Rows from block 11, named by matrix and row number. Rows with one number belong to one neuron. Each number is 500 + 50 x the weight over its row's rms, rounded and kept within 0 to 999. All counts start at 0. Numbers have three digits each. After the name is the row's rms in percent of the matrix's.
# fc1: MLP up (model.blocks.11.mlp.fc1.weight, 768x128), inputs 0-127
# fc2: MLP down (model.blocks.11.mlp.fc2.weight, 128x768, transposed), outputs 0-127
fc1.60 010:469507524513465533580566468489492484519506442483485500481505502463518449561584494443494515572523538564419630499585452566468475554549537525479447501531467634438452457472476556434600449447522455505516493496435443489537406569503493544478506553496508429505451519539498580467512520506600499498536506451451436560492420608476392479539463592501603563379502504437484546511559514471526502610497
fc1.61 010:505494407555477528576557523488445479432477438395488476386452529561578458508497528532532434535502518527482473476555481536438609488528504427502475550545450413500468490624516490620445503457508541432498420514469559532550462426518550364479380510493426504493486476494534501503467516564514540501512567466541442507522524436401435502573555520418528429523471552382487540498533460509476449496499
fc1.62 012:385529450480555548430570493561584459430515477457504419484525456487478448487512472532458492513494566523450513405556487618500517565551501498510511445458550528532447454472441438514498518532510471533529481569519522526543502559350499415612440500442482532617523558490521511457494438517590445492406537480470529498528464500482473436486508564496442561476542387470576442557583516517457442386525
fc1.63 020:463485449415483476527522520607450481568459525433490526551402536468517484509506451439519491533530565559444608490493625512517525518563438538505430566552443503478463554553560483577437516500458605469519582427458541593428515474602519510475475489470478527491508472487566416454507542440551564524514518522530445426598568475475499536484501466450508576426447460585449426562509434478535405545525
fc1.64 018:536502468547541421470468507404503498479486474590566447532496525571513485546491507543500617525494503473473525487509465513493437444440476564508567441524546607518445533496529595390499356480545416550442441592472490498472483455498472480526474539481537566467534497578514415474460484515574488405419658547561472506485539478551487438500442466514580467384491546514571497461440466447537496503474
fc1.65 010:564507574445419412519533407453401446519439522472518573475464374557472634418439495411494491549595526516485522513525546494458421510464554544497406444449589517472593517497488528604474436477521505487566474456520510460548448540495565523493499511461533539510546501493409609481489461477465467505458453559427500526453569439519537530594514494456516511471515505569560602547508532466516477472546
fc1.66 044:484533513498543430416489526507453451454491538524601472481484425425507422387547560475438510516485572475441462430461514563562484516435535518502496499486578646434469479464511436446439381457454512558619534377504547496504510564547551434478515577567525530480455503557594559484469539493560493526521540492481513543516450470552595498527489458509577504475395470491468434516474527556541540558549
fc1.67 014:507541474527479552464411523558546451454492466552457586502511475446528459550574387439512573491561449488572516425608454481466452579411434549556430566486439633496492585491508440388534575497431524489537482591532361437535522417511564515478533504442415428485578546551465517444482553469486524524479476525486508518441466543509462513484535597489528527488470480521491494474572473540497518510491
fc1.68 009:562534512535538566457464608518485560464459410546653431460473451430451435422446497559434477476585586512518523547492521558537525460499452522517465473544512577439429476403530484469432477480465502368483530488454452377448525484532473495528533550573488574441422489511528495510444502504521542503510464523412426492577492438423507436447430484531581461547528520544562534433487524509456520544487
fc1.69 011:457420616556563577454507509495463395511540511495459666443566484608592502442470496550522545485361553497463461449458543523479506503509509529437495485482353475578479475557461500453484522446532399572496534508552558474437390492513526585506479547487450474467451597550523560479519506557484568495551479465482501508482485461479475547525546483482584562506545554479495501470488438454532534517459
fc1.70 010:463457476529507578533482485429438504516379546587491528506509566512524453494523563455482476524467477589476436442547553423505541585427390472505557549538544534609396474515465539399604496508524484575551502518485494496529529411487532466599545543495508493492562473508491406551441487567515467512473463551517424551555575494612499465530542483516504487570510421534447522470567534464587440494593
fc1.71 010:546527482438452562485595435496475542519520501526448520432449608457591440587581493444448499445480533587539476386539540518547534490543464592477411450425446506508500509528558399509454442535504492507483617537521551595561528603497484501584417554511489538464571492499520504469506517468559549483496485431530581457438436568437501480537566457487577502460501571514541513502442539451472456576537
fc1.72 008:558440456397568552492509450443504549494510587488544643486597591487451488503538465465503420585418549545570558535466461520510475530418467488521521480519544421514432443523506495429603543474521495475524547445465524555537418532571490538530500496574557487546508539443458522481466581551541492479491521499562451410531552535521495426475534484521611476493500441541380523482485503397423536417513
fc1.73 019:459523446533515495531489459512483435525595523532480488591495473561503580528497517423471449458518426436487487498461505535401619530414385463484472540547543540460462564512503565534579513418483528442567554519515456562403391580500510526503546513523640496538422506473558463535436606467487553487461570473457444492577524524570408476528433511537447480487554516566475538474427461561505463525490
fc1.74 030:473469576511471428521451566521546546502437565457449510499511504543459465472483543465565533472559558443597462462513505450511500484521477481507504430583566340512455341513456494550509536483443492493529502459574536535505494483490570513488464519453527599484488527542442529421513472485485538492431682448520563398555496518504463564465509496511604392508589516584528488505453546476518463548473
fc1.75 023:384521509543487477548576524487474555626561517526508487466469529491412656560409493501513490440522448446497537484554514545555401579500554434542440536506465494562417479460509426514508467566531591497451551567454571505545495415473458497444523461485477543519529524540582462526472514500389453506464530575513468524497548519562511487553476437395555458477525452500458398494530453479422443496584
fc1.76 026:543497542442479522454469548493487577461437497495518466474524501528426496522544501527454523516521440465469507608518547579544433433416599438554543493504534502605585557443473399478538436433441510505522548482490544376508502481513449545449492466482614469534465452559534425540527478460545464551498431504566543425409552516424538469507648528480499423528553467426467549475493559413430500513527
fc1.77 011:406459531459553430439514403416487458492481495515474526492525499498525468527558572487521440544558586400475450515548491592552504473455519417573595537548504526463564539418585441523480532489557559478474505540470493402463404495525414494446413448606544437512520520497518500467464476519573468535459495504420574478559464518527538576533542490569438572564492587474454572570447496462439483529428
fc1.78 011:414450559526430459435548485517479490444475496516510440545462449516462497511519635540559429561466523513494441413480510564459477448441501537560492517453561518561513486464523488427573477521499509430489479507449542404436499559513487439592476594375491465472491455578550417519474561421522388471444450510544560505465459532526487577463478615548541483500432396476488436441561492431519485558457
fc1.79 010:544577447441478541550488475376546535592582516454504403568502446525448550465514540481356455572416444434405490501528459535566450454520547460505507444560531418419494525479498529544535570430465489446616404542554555509502512486509536431422507507562511420477485525473463506501491542469492533512431475493509457504443519463536534454499628506530434555473530512529469430522532522489497481376509
fc1.80 011:480508485545578531561488464501535404545509550534479565457565492475470572569451447528424559547441550543605505583519434576482486583483591426558561459457499476494536559421491585495499452569443475495475532462499403520466443479427502559567484426581510549497505487483475428585471438518487532526497552482501479518502458472457536460456486488544506612393521424543505534589606598491470486548567
fc1.81 051:555551471583555562451489546451504464476638501498540520585456424448603478515511484468458426428574557571512532488543462445554448491518432475528537452520456532550513485494566367455480572455503526484444469514444447597576508498488443583532487434489513585509510449478487434523491466535446480462517508575463432526447551523449634531493550499474582518513482436593491498474457446489534421541408
fc1.82 010:574483517481509622538476451488416561489528539528458506498567491524446503466537482369492605490397458455490555518582509579480486567546526458390442529524475486513513535530426468473547467587464492499635438516497549535518492570505527491491537531444478474413371526475576572566532451540488569400399492490528458571522483475444559450530542426490427535524480475460506456454556440509462508524507
fc1.83 010:559538474497532625477494451447440482479446600457470479412522461467510454517536504538545486364465563555558471493540606479478544544478477572417481529543515546469481418598489471483388503476461478485533599494503477470472522470503483429524541573451519471608487565551474482506533553512416435544456553560470548530557417545515524508569584558524548544485531431473544457463579498614493552517564
fc1.84 021:524499518499528458509502426493472505580498508488479523432447523511469433416386486542470584500466545496411442348518477569472495598459434418480533449518499534524478565502542541460450434548522484443556489611563495503432477433484576462526519441586481558500565555586490565400441593408471571530469472429582555496537497512497517427493538588530446478542479497573454519513460517487565496464509
fc1.85 011:484500538457494413502496498490412545609432543476472469571417506403499486393463466538483536456537509492625464457506504541451556370547475537446492462467431525528453534562570449571498564505487449579559514524492555483428447462426453579433498531492596505506438520516482534530507489509546538528496384621526482458579497551495586489457431436535576519540483548519493466517559570465506504478578
fc1.86 011:553551391446497446483457505545462497490538418533514548495488417459447472487435452528485586550518559560472589545558474505576477521564498465441455378520485500550581429531581535546520634531526507560448470411590526488573523527494473504501522516426575400525500458502612582519410526535565471536523470497514474599418517524439511520497528546521477523519475542483596492417522493466418487540509
fc1.87 012:529448497524602448494471514522515478364543477463493458459562459411527502404496561575510479501569497449452506502584494568549470478464402547528535490426536500510475576524441449431465482524443527515529549441594503522482591486541392462495491439448475502431462481506387455524438450514557445477515564430522453422518478464413523433575487511473502515487569588437560492531554370525552550467516
fc1.88 010:433458480533522461538517508513448526451545553555502402488444494558434575413462438497540578484473492561476544614535458432556533475498516447519498547518565477475545455506436528452568533482519572515514534604483541566630545524523445556405447486595436491493501536521512437513594592539449458447423419555596587536542542485495476477459493512499474565428494462400463545522443453473453457549522
fc1.89 069:460504440529475418439543521476449516506439526441524476523524452538606552477534526468520679538482587517443414429544583457502555494513464536573484554387489566449430566511470569489542484525448453502506624488552472568512456549407583458414528426505505455506491490507489554405511506498497483506485578457526541482520472576494525400565524560544464477446437448520453451465434521514524481560523
fc1.90 010:467489464523389504454441509513620533499457471516468476527391466499485446439471590485406513522548440543511549494535505550483465472461509538552534498511534532477525573541547560588577546597581546473443504606456471523539501435455490489506491534519527439412467468441488595473575432449553422491527394532488470560406409453500548502494502480520565559492570474579441527501586450506554456517596
fc1.91 025:516502576568432391607534483456546440583472473484466459504536469509448528469557443478484507446502483535474474480407486446536518667408524493513561584512517428567582502489520561543522422492476463506544476507453500595636458446538437428538520497520457430529471502429528478479515490380607477458551528482580528509486440499536484545491569436506516531457479474558488497458427488432563457458508
fc1.92 032:518519419502533526506444504518463550689434492482480484491494460519489447493536539533476569452485522441468531455411510506551476537401514403518492486606541524506511461558564534481387454547523526537518447452470528451471494411445503481462417526515465492514526537607457568452480592464527544595452533477575492425530565493509589522502469604479540457427468377579557501486499559471495444467475
fc1.93 011:481560512511469449533510463616407540442425562486469526559461520465521455479457519566438499406495549516560507455491540544487555501484537440596492603460504429426591510502392553453544553548446522463420481516457501464473491472471483403439484496506485504500501539587521551551548501566569484555570472470500474579538607580476549563448515489601514563478530484342443518448486519498496452533448
fc1.94 010:495389425458478403562513514533556527422479495501528535561460511468515458593489471512522511560514507544513544510552563536516527474549530471474577454473416534528518541394544462445505456530487451475538565471488508567535515470445478452440629586428487396556515483540556451555437416544569570491511517533548576537437393564571469547505551544539440572424484563614531523542514569506465466492463
fc1.95 010:555420523498492472538491475477479568478477559445416614466395560621491510402430521520576413519552440385486461532540532473556419592465493523477592507458392550484544542538556479562503462473429582505504486518591483550537450556377465523490485460521557579520527437480544574514479554515512484406512477569458469458497484555471516472485442489532448467509440519492433502549502466560446480491530
fc1.96 022:516563499557533362469509489463499452519507478486451452490390479501473587436506448440532554442594522469523527456419624493513562483453457431589482485529498476490470561514441439479544448449527520600502520570393494556518544366471513464502523536445466485568502625498499529481521505578460521464545473506548562490462468469504526540558526470582517521524436511558410500447489429564628478467484
fc1.97 012:541469492447452465537402575461445488489512551535511479434507493532409450507468503455495564473522441418464570565472389541504399489454535502545542514544550531522414429505444584413512508526538512469547603443445537507384485484477515465456497479561547578412491494580469466514466463559544483474398368433551549502524508514580467527569585485527517492505474419522562537440542548470563519573524
fc1.98 010:538526486501549537501521488472462496559496507505525529423443425600499568488451503465525520527531492464477538533456532614492497460529386500556495481533546540473568465518596380426463471615544431501633541485545492572574470503484577501546460524522637499524508482504477523469608548470490518531525516517577495441586431474521582509501555531437477529411474535537520382440538451584493465551534
fc1.99 012:457578463489484488472505474529502591539510457460557442516541510385437523598557537487468575495577494569529518511509421438590600522512520520443526412479480454471534509586520484468509582516562440460527524462468553497539435501500499420446431509478462529552519406505595452466466459500429481524536404621515482540525608460475432547606523480499555527461552495534473564430445467423449507453575
fc1.100 010:434519521510485508490506474509541453546586572485488521467558411501506594532572440507482456444501429565546516370504541549565524532463508469494456479510467479488537512562494475467544476562485446417564554510545483410638503510583423507472619450460469572400494589558448540592547466544488449541425497545445478555587571553584535514519511519471446557460455475486485404518509492489400506484503
fc1.101 009:428533529502527455507524561447579554446456479443453529435532492427586575412517463525440583505503422379517467503525492497445636428482422434525480613551418467479491469474535458451490553510558477554427477447549481511460564527542463583552529558530527539495461492525485502486542467514413473413612451522451518519506517485605507550417476475470525450491514422501525511443522433458590557536452
fc1.102 038:481525482483522509449448556544395560589511397486491514527410539547495619584460554420534516487471486481489587429575420560500502542551496450485472487547529550469443492552432470455551581490585543503482471519459411358464422394499466499528397462465508513489478455623527487513501483508510490560521534498531565462457567525505471499463394590515573493511509446500512484489458487436473492429569
fc1.103 091:544523500508575494480464517420486547540543515557443513499458439447623450511507425578476515450628440589491510502446415458496490507486496509596469428550470535525508405509535452463532514490427581486582502473533493494539511430371460609443487452474442587459523463472440544488545548474486458519554541495601469493476469503467475480464551521523552477531533464512539380474411535575598546567456
fc1.104 010:519461560543474476544488514518474486587586510533415458438516441435509444458365510590530545496434464533418404489557443512412487411434468533508564471419522471498503523472555498548527498489522555460541510469531448491551519527512466632541492520572451501499538419545483528467508421580436479408528498558500507424466610501539604491523540539506524416473480450522576482456407545607489474487471
fc1.105 010:406479502472554496527449526520479499541549431514499554557491421506507497465408489615507582480562484526538598445450549513463548464564539510491526377512491466403566492457482545477599506506428406595568427506407526563484492484541409590477462484486549532522511445570466397430493495554504449523423518605492475526496543523489526452557458527471484476579545462497443503560552426529534577463551
fc1.106 010:469453552415554535470537451532495460604492501550474453404498464495534494497531531514476498471435503502428489544521497565425503461571448453440538483563552420536590491504482503506395548556459559555475616453405498472516478491454490500444398461457406507475487538481473497511509427559582487576541469446543592573527598464540526555507521429512484575397496461647451429513467517520539493550525
fc1.107 009:555482382524470536508508473499611464551482533557513498477480505477512500482434406499487391464479585457540607525447550539491443549481457355425507581512467451503585471556430603589587535496589558423450506491526522527491452483415551490553536544504561563454546468529502495542515393569519473437497488558485516517497466495480435483552440564501506391573513482510515551497502456401488491506482
fc1.108 012:436521573483582571554464508518445521442614504532418446602517605450435494456505439557469440535585442439597464513511552508507455500595461427514539381495397501521523554452508462527507550583491516423521520511523440420486544414472488530540508473531535524504483453537459413557611507496501504455511465504511473508562534437536539478471491516515589454458550432482539523498549435514500530638526
fc1.109 021:545394465442527544572433495518572555426445492517545487477517485477549519558521505524459417439599482446447511509475503531554548464478430455503479488577601431526536470532495440519460516389482435574565484477489521421446548378524467582516479447583479568430512521578524539427544454485529523479478595458524482458501566453458523486507527517529567538519560600476519449524421482402471581599479
fc1.110 010:493544398436496471517525491464485496483513518433554455434518630501520414547521493546551561416489472449509500460438536560564434471496494462463541470523455550429488528540405632560607476461503389498524519490610505480402462608512506429511501552449444543485494443533457496514532500480446496457443445605491507551546484577477480459464493464460504470527517519458473488481526399405564455536614
fc1.111 012:511515544381445442543540478467544452504487494482593459538520572484449490471556446478464432548508488425511532418450393451464434501566531568531552437437502468587516510484477588508536592504475350545517482504553451540464523481578486498415550517537472510374578518586592438559542515449542497435494524394520469437430482487569485490502493561513531502512540532486540486584557475503499468440431
fc1.112 457:483406427608502422434574512500461570479546598410482504437476444534487565568539512466509453506508421630357524516595481476550429503490451429582548549527595577554521560522518468509430551494508539500479589481517490503557542467509472547463410425538442555498518478510432580500496523487487455472464513554486514496455545548521472430486587452430470462459427432477511481513467494535478486568535
fc2.60 021:531454555465443550563488524501374448474422466418452473604503574539521442460422428588527503470555600507463549527521442521446527450487495482485367520517476481415619474529423455520484560518593446407497544555501448494445437497565540505527525485463548538455521504532495556445496561519459496448532432474532539550481478462504499456528490515483508506477639529453443608618473539520515509521510
fc2.61 020:425416567595509548568446487472493439468529517493476444490551460560536479485422501540481601433590492410509426537544637547349503546535455513429494534498395534503452474595539538565547545473510457511455505522428524537419418560508481432509465474446486518483508545526459540593484492547498590480535477504466497448464503476452527550497432491508446447590558484431461483495477434511489487399467
fc2.62 024:542489478496507462481411530425478513539542508406450369449492537498479587483542516604507569484536519499515401549483532513537465493486441554426551563491475470497532477489528548429573558460374418524457509533606482468473420492449459367517459447496590577521524481481523497562565490511528501470484519496508432453486502374430571534508502445511466546365524488502530482587483501514497499396485
fc2.63 033:482526507545555513501542538602469434467557456510478519410450446530443497401490469474529481456519555541553520582540504472524520491489479458454472444502471585438482547458493491445508510557417482427452589466519524578548465571556616428446498513481504576489490570488461575565494469442442492451489569568585532488459451496460579446491544442529489641495548527440525645547483455482535391460459
fc2.64 029:505492525569477504489399503415425539539613483461523593494425557495464482465545528612564466572525467535588543567501506495488470477459493547409572477516541501429503530570511506499514422391564421480535558528525447458438440537417516423476592578536514484463501526499503477537455508464528420496459556423586505457560529531578445456532416448520564462498501532466419543548411511544579494534529
fc2.65 020:508450541474570505529593576465421487556523491507397542495376520544551462453393487484537506547568569491545444562474514492427560501489483510488468556604439506537533507473454556498471583532490490447559480426524559532522501466514520541513455582526487470560576502610520436484604378432511451469513553441486419531587444517447457497519500524586426578486508482519539572532465529562513424491565
fc2.66 060:530459518501472462547466475490446471485469461528543533569540491493516512380497465524600549477582486486430532558395507386535496461508533427525452485560493525526465436467505623440512556437509486532466454436510490520555588550494460485494468446583516543492508593547445496437646486565503501505448407496476527620478406528404504405550504505516589558462569487469560509464513524479485507583446
fc2.67 021:490437547548591545424503463522561535511436544567441432486558487576413519476513555487456402482440494476558448491566520504506610508459580448454474625508508512441546458452531477461545497496427502409560491519519541513460447539552513524545519446534447470492623478482531464447508400522423471493563432431477532494526474480435535536408489475510397505476521465474504497570465669471483494491432
fc2.68 019:493443487490519417463541429551470424492503505597532528483473485492470472449486368527552537486514506418618501432480552393504570461447505556444478395484514550367502545602503559481489542473482477460534490423558535536477468529504502559471582529569462537485554598520532558508489504535573523432488435397534509471509415500516539526532612419556497551537531518466545563600431516510537498495500
fc2.69 020:455497557527533498451466508443471410510587467525474513536513500533474586526400415537550470501524488401596458523509526574472548489520407590476410499441465515534511503516507525483475561422505463451454480518425452476496490472418609513501477449492522406521450633472450585439467623481383479536501468507518529458506397506429504458513568445544568512518506382514556507479537518558538462535468
fc2.70 022:493556515475622574534461395497511471626413384510479428468506513517521531370484525559481542395540556412514572584507598506470493465527537505515447513516560518480487502511390501473527440509419501440478522525477448432520435498526444532485474479513463445508590514513512451449467522453574517455476429493537536583593549502523519537510510499524504514592485501456474500624549439481528601504553
fc2.71 019:485539497579536531404469522576517511537429545491517467586497591415543485467377520574485519493428475466496431537505559549511611580544480513448494453502492346516444519496470487435539440563591531477479546466427528515466542435451584458535517439497411577454566527535474570483446507539455463563506486537448581450501502483404511490509501468548530515591526479577501494530434509530472456420575
fc2.72 019:534545625465540547484444408495565471477529570554452418491608590507485454510509454535494417513517562439564446531488508483517656528475522532465478477514484430430550467473531483456525500436467476499443575510456475586481496490546465477482522501543477553566439566554522475499454539407533521493541448530492503489595484580527490473523501475503441547466621552586409565562440532546425566492598
fc2.73 040:514468585526484521596498444472424512510461510539494522605480426549469462460506528534543526459457415429495438518466488495504541528429546515539396510484506477478461470469563600608486499486453464487454543534582519514528463406512476529455524555557532432543505506647505514411468572371476524458464530570483526643454468475527488564583602458494523547455525476489523539438452418493457444544504
fc2.74 047:419444498442534499396560510488609573503462495524438495467539498529607450440543529471482542561542524507499510472467590537451487553426464451387532493516505447489461426496420413548494512580520520455546488497541391555505478519522478468523506484449556528457602531541480436507464511526497504482468594459497538399566494535673586490412465510456566441459572518519547501513445467556544497545452
fc2.75 046:532506478544515516456555435528423486459519533539565533534509497456542464453543559582467402541461554625480499503441519455442564490468538508432546511416559565448469511504479506453536613471481495493550527485480420529391551657564526461499546549393552458476511419458523485581523483460582489438560557544556403451472486482488516424509491564547460438563470462530620507470510487514440488500527
fc2.76 035:584571585501530472541506560468519554497426348404569492531507526499530554478504510552494519474545399415480448555563596481548433435430504395507595496396540531500576480441499515491596404517414496513416429485473494448478471597532454486579536500534520466536472502478515472476567519537578518567444485475491573487496538556413462463553476432544498439521527502527484567516559496504483538520505
fc2.77 021:482450471477452522501472508519574520589577543496450493570482561470579506467430398550459538416526510449554529500431551448421585484603453543531407495557502503463523524453454524533614478491382439476479474465542516510447578550494459491514566529489424444487453551552503472508507557382412527509548406513609480509471580464575568440444498515442436503540500481529460465507448526460492433572510
fc2.78 025:447559516440463468488502530528499464520507573482456473491527557540581523540523575533535500619557520516504588507508518519494461513500472618534540510512529462459519605495547477613488378477367524521431471583532471512460552484445497472508520602540464478541549442566586469383439542547509508604553518496470405509600524498488447477463446494508453527567507470478566497460467545404611475491490
fc2.79 024:587464503511514469566461490660445435491517535560557517462523540459462524484474448440477499536381505537498508538558476554414429526628517561464474451527459491441496468513440458428511521523474499484557576577511498593458458476511523476532504400582551556515437524475537395551499458581509546478558484478485504488516462445589480470484533559437394547555469480502580538473473489525657503487515
fc2.80 020:534529594522528536507491433550497370446519523514492511503596504550549486493496463527470545400507572449484415484543513434541546491458571485473541513498555484398539502553463427502471510522482551418442558448467534497551490430507612546536525436546592496532485573495546567499538463574513470552443497556488477465570516456480541345539526528608511560443529588527374485482432572466525461503506
fc2.81 061:505515551482503504633540474564532531487485441504569418486464500424479457498422428538524477486503455428402510409492525530506562453576517477591469525428477540479452506489468510405445403542473553591562545564557612498481589457487473415555567560543486553436434546438487524443503569431491463520567461573493548543495474533585548474483531496477458498470473562440464419476532513445490561589535
fc2.82 022:551456533526604519499441368536427460506563600507407503491521464536463475438500537606548481466500587464497439445427550610519454495486541512463566580576525487476460543536488506446515529472503470487549505475527581414383468552499515478460550506513579452440435521491486410526540465587527515467494547529483475508476462471438422457625441461549452489590503542442522547571442535503477475454442
fc2.83 023:552623466461454459463469560510442489497475436492438594407513555588529535482454471604448546484528479439505552518474511569470521455450536504541474533520513583503459516522506572436452437513432478489519527421560540501534585488503542453470464485410529496556586488543541525477533484488494552495479472458396493557548539474532421389515448519596568533429603445499468603493384534482535533402494
fc2.84 023:553469423490584597482491443436569476416451559485444529489529501493470472458517536522510486478486414413561455535533469519370467534522466473420546528517456489550506549414481518463465549503457500488532554433422427515480552449549551439495534502519529409459542552378504473565549418543502447613543541478469484483526448551544451523560494444483546573580505508448505486525607624526403491530542
fc2.85 022:504541458544490549530535525510519361498490530474500432546445563547461506449537401438403462418543455502517558460478486450540499456493477409537537489501336524364483569541485524462458435521465465531473408513423467658471464531533500527475524535613484462500536591537539534485511469559517511438486470496492481500531462470431513491510563492431457488553523461594470530558555592493520562459483
fc2.86 021:482503511499530515537477461502494371531438508501555434530563558543410409428431496513370504561579565507510540630448503489501569539457545477478529526486491487487588498475478461445530530496482551476515551476403459513485506471564605636432529514565473487538529499583526469509479514527513513487453446450423618516479503569488510446484542463538388574516450557484461599522481436561476423472485
fc2.87 029:475443566481570472545479464530410467525430585545520474503541470333470575459493550530516490473523462470495495545511580491546576531478499598477479416535534530527430480529435433489463423437421508509550499465481487546514502569492355527481589516519524519421576559536446474474462552430475526510541542462511419447477456509487464477532527544500572610547551649511505535601471511504504545540513
fc2.88 020:473559531496442492580418452592529545536504469516496516508563485544452417498424514545566495491555487422515479452440480569499454449463385531426496458528512564411407535502500510547533574410483507507419534558498488538446527475498542504422543482473498532535531581538504524490483507429469532521571557415601589499522382515486401398568508462546496563457394469519490576488457416518558486441528
fc2.89 098:483568422536498462518513456417533548433520482513508472502531541454491400501491549499444457444474489494549513502394347451479446470436473562447582511538477532454408438546533508556508544492457492437479447510500593518534478438577516601595576511488464536434553475475537486549535538531510465522487516581453421566463386516480473404471538541560502466543576513527503484511555540578480597610449
fc2.90 018:537557503526434503544519609513508451555498452566497364553596578485472540436528551554397473547527406566562453554446485493506458518411545497448440558576460473521580545591542572429432472534439534471552541474490551414560429452537489536515554534573575467483400528472511504408545495483532484493421578472489490527466523489501537474578540482526491518478590514498519577489467523509583464538482
fc2.91 033:579443469508531571537610560337500417542467458499475525526515423528481508510526512503514510433511455472387436500450439403541431574504500500554537583501478495495600467508425591441452477543431489566587406464432579553608461487449630477476499525425522499506471531525512511512491471557537472509501496465467444518518480467426538468480493551498503557474598420579538504478493526493521495492448
fc2.92 044:506575527534628510541476450473441478440558472473471471486538399508503532516586566405552547519430504404427485442596500501552486599505509547549493486520502413484489454547503493453456403530467497572583588388446503479465542437493455382497446502519484490505453600515485583403464518478487477615488494495508557439542550543490572570465476515524490556577462506519485506471547529589503456507518
fc2.93 028:544570539479533468458491542431554525451542486586500491449473527501480504395489402417522499494567483367513476433498561521562559541499522589466480476455465504510579406525358389495499480536527498538520543557579551518478450579443455549529443453506597509509477584560465497422408434484551518458442510500527507509410453537499479518521522485484428561560497481558515557473522537638507462486534
fc2.94 020:618453576540485604482526518602439463524446488484471404457556490598428372414508538477509480462542482415467548585405532420487477549442527447455480534535530482448539454516491460492462536496489500530500448606523460546483486491477494502579489469475491535468400478439461529543429578563566503489430385450468393483482554497522524524518491522460516472483506460501446513540430521530628507558483
fc2.95 020:563449470448442550466460458480592483512509507578508506496553530496443514547569500557492542533425564537604468557432574597498516397376458477439513482434465390463459414562444530415558488484534563443465536558478464510480487456606594468499515470518523472545563535496461535448583558476521447494430482496464448457496445491557447498477572536539504562548535449550470499462423440540587465444458
fc2.96 040:564518547426563561551578550563461514463554487549489523430520485539514439528514533469607516562463472492554486540513414481422392469450541541429479493472486531501566641489571437406526501488481509465518487417568554432432453591458517572533510543502491515443492417525419500468540519489423516527471488484440523552476456478487502637423544446469584510476600523499544545585537505422516504501442
fc2.97 021:571440546584451526449507532554443429385462615527473439421491507541498606406457504461473510453479593500544502466459490471444524462545520513464448546502437528475511482514551489518522499461399525478496485507457457444531547565536500536485437460576499499599456418469555453474480496578512569429545437430549573523513483508481516501557633456594451597420456535473459527560478446573504422505505
fc2.98 019:527531567545509489522457491511476376563470518534429608526446511481497534443439501499528473432490542450555506391455500484570541494426460567414443483461435467480571416452495519499508512532465492453462447495574605508523473530472490458533607483629537542473516485461605489455470591457499519544410492524465490505507441464491461513553524421428470478544558524463566520432578484605568542383480
fc2.99 023:470536497482561450495436493568369469562481509515520457548598447512529551449447527501520585496461475487506612579438508475505468542430533606457497419519429433430439499469518553461549480512487476445610519474435536482494488460497435517471460600545497451429511488529583458504588498449492471572454429492566491449569412583570445504509457386527530433563521577512456563501450516513453456514530
fc2.100 020:478519533467632493554394529493517496505541531569573567435476519585529379557464450516478581488442572392368536563550549565538527535514473523504461487526513373479575533530495547472457428424419555478486462502452513472463462510511510437437518513489537499462463562468541484456492512530562504548497418470430563542542506592569539482497480435507524575547554466494501573555502538602535481508438
fc2.101 017:519420423516449520455453524617599536511554402433508496508501496515438509504571500481491578485514476418521521559510490425489480465531505591555532505537454510476465483519524495411457432587507572420519487406463542487496491578632466525535447491596477448445429508512520501511498457496398467489451528475490530527475480555509556505570566455473380652487530524489525519511412523592448437487553
fc2.102 067:543474539524546419523617472460399560535570522504388552518389553605533590440467490458450510502379554484466489497445426426518388530528509465524493566444499498468500503480482502567558538424484485485600517482546494510506484508470439488509397580507401600461509478547625514477481519518544523523457532548522459399492498552468436481544460461513525596526442435497519516536502472523474470498474
fc2.103 119:402458469505479542425457431518464458484480617473442484435576447514465525484458546491553468446505444512491355463636531469520588470517536508525524513464528523468517540501465447544453485505534533438464577431501461531498474641621467512401511546509666499556540468524494469559467525505501557448436465464479620440526487527543526483492482523476545475511490468464441554419441504518525552462499
fc2.104 024:495577570482512491442547520528552538514567513460475621562492572468520533489554484524469571523506505371518451533549543431514558521598526556382486378479422590543491505457453523533430523428480538503431446539431494433522448530446618539538619559552542490456440579512540503537525503448544478465543520414479440556520519465497494457456440479411474499423471500551531498474507549472582478473496
fc2.105 021:473522510392428409566534565555493452571455522541451482425514487523525452537494466530506488475517475547598562579523531535613457437461506604454490503478520436484477491532580596456506456498541450495500606456523508545460493581490470464492519535465457561493456574493453529396512490600549491491462417418533402443499439515468571505633462510538539479588545466485517548502555504517453563500598
fc2.106 021:492500399494525548473534545545579507467424496483443481525607492402522539500513566555457538567591493525412543530517582477505477517463479573386473401595506536465546518506484553431556500455467464476480440553542438516603552502540510476497456522541548438510424542490486510424453483465488564447488521486496442484523567560510557456447499580585551507527496507549508424549447522588567400401407
fc2.107 025:590539520427505530536452403441506486436507509556416489558523485481507522486546511508459597403522649462501433499495548544497520580539470530406454481493496484412589518572509479419492495412485367505506520468534541462510499459481539444509545482480556564556484511544476475582465488486557500487476527537477578536554442538404509409556515384521539526462512489431514566490598443430528454464578
fc2.108 028:571476556468571460488505413463514540453512546519545468637483416466554541502554507452462528531490413380635433506497471460535464419433504469573453595376444472518530537529479471531502454451537503513526492561474522513530496473546598496563459482531499534526483577587493471548475468575527562484503478456497576538412475432451348490544515568463471555544462515557483507512440496565499450484500
fc2.109 038:517533504567537483544491589397522544522533488429560467444526571467469527556476426442533515516489504515470460450526472492588515483464490447471472395602602546480600500521478498443550507347509435541455464519494476504459633474469535514490501537552585420513532558446487530434517506515432486414436622510482468500576471530483478489530569476503504586452484474609494448560446504464437517590477
fc2.110 018:511599515493442497497390576601499450528535480540436530501508476408521600490489459515501514465480543471500500425465471497484551514477545627440505552562503364531506461496600506502484483444399508512538499550527555538455572523558504531561530584467539451446495552515588457526518537466479552494573417447528461463519541447417508327567498484545408512478536462542549473470511494496541439432467
fc2.111 022:541653507557470449456549569482519522545488437477567479514549565516428555516485482550444513427510496456484500534524411463593447450529509532459502512615454507540497451486572556490423474449458423604497539571534454493455466582535495499462452538495488523446546513550588408572503611457508529476420412475496410555467471434516503530440525461467455514489530496528606528626500493475555440527473
fc2.112 811:488404487476575558430596518485528542457503383483493452500495566555476571583557471441465512478479536531479505473542478519532509538480566495494533571486493510524474555585573489463458558565575514593562486575497473428449514470578478357482445546508469457569448446548512547476462546455440497558421550485561543445405512568481546510447434553463517508478431461465527430463540491455372472445578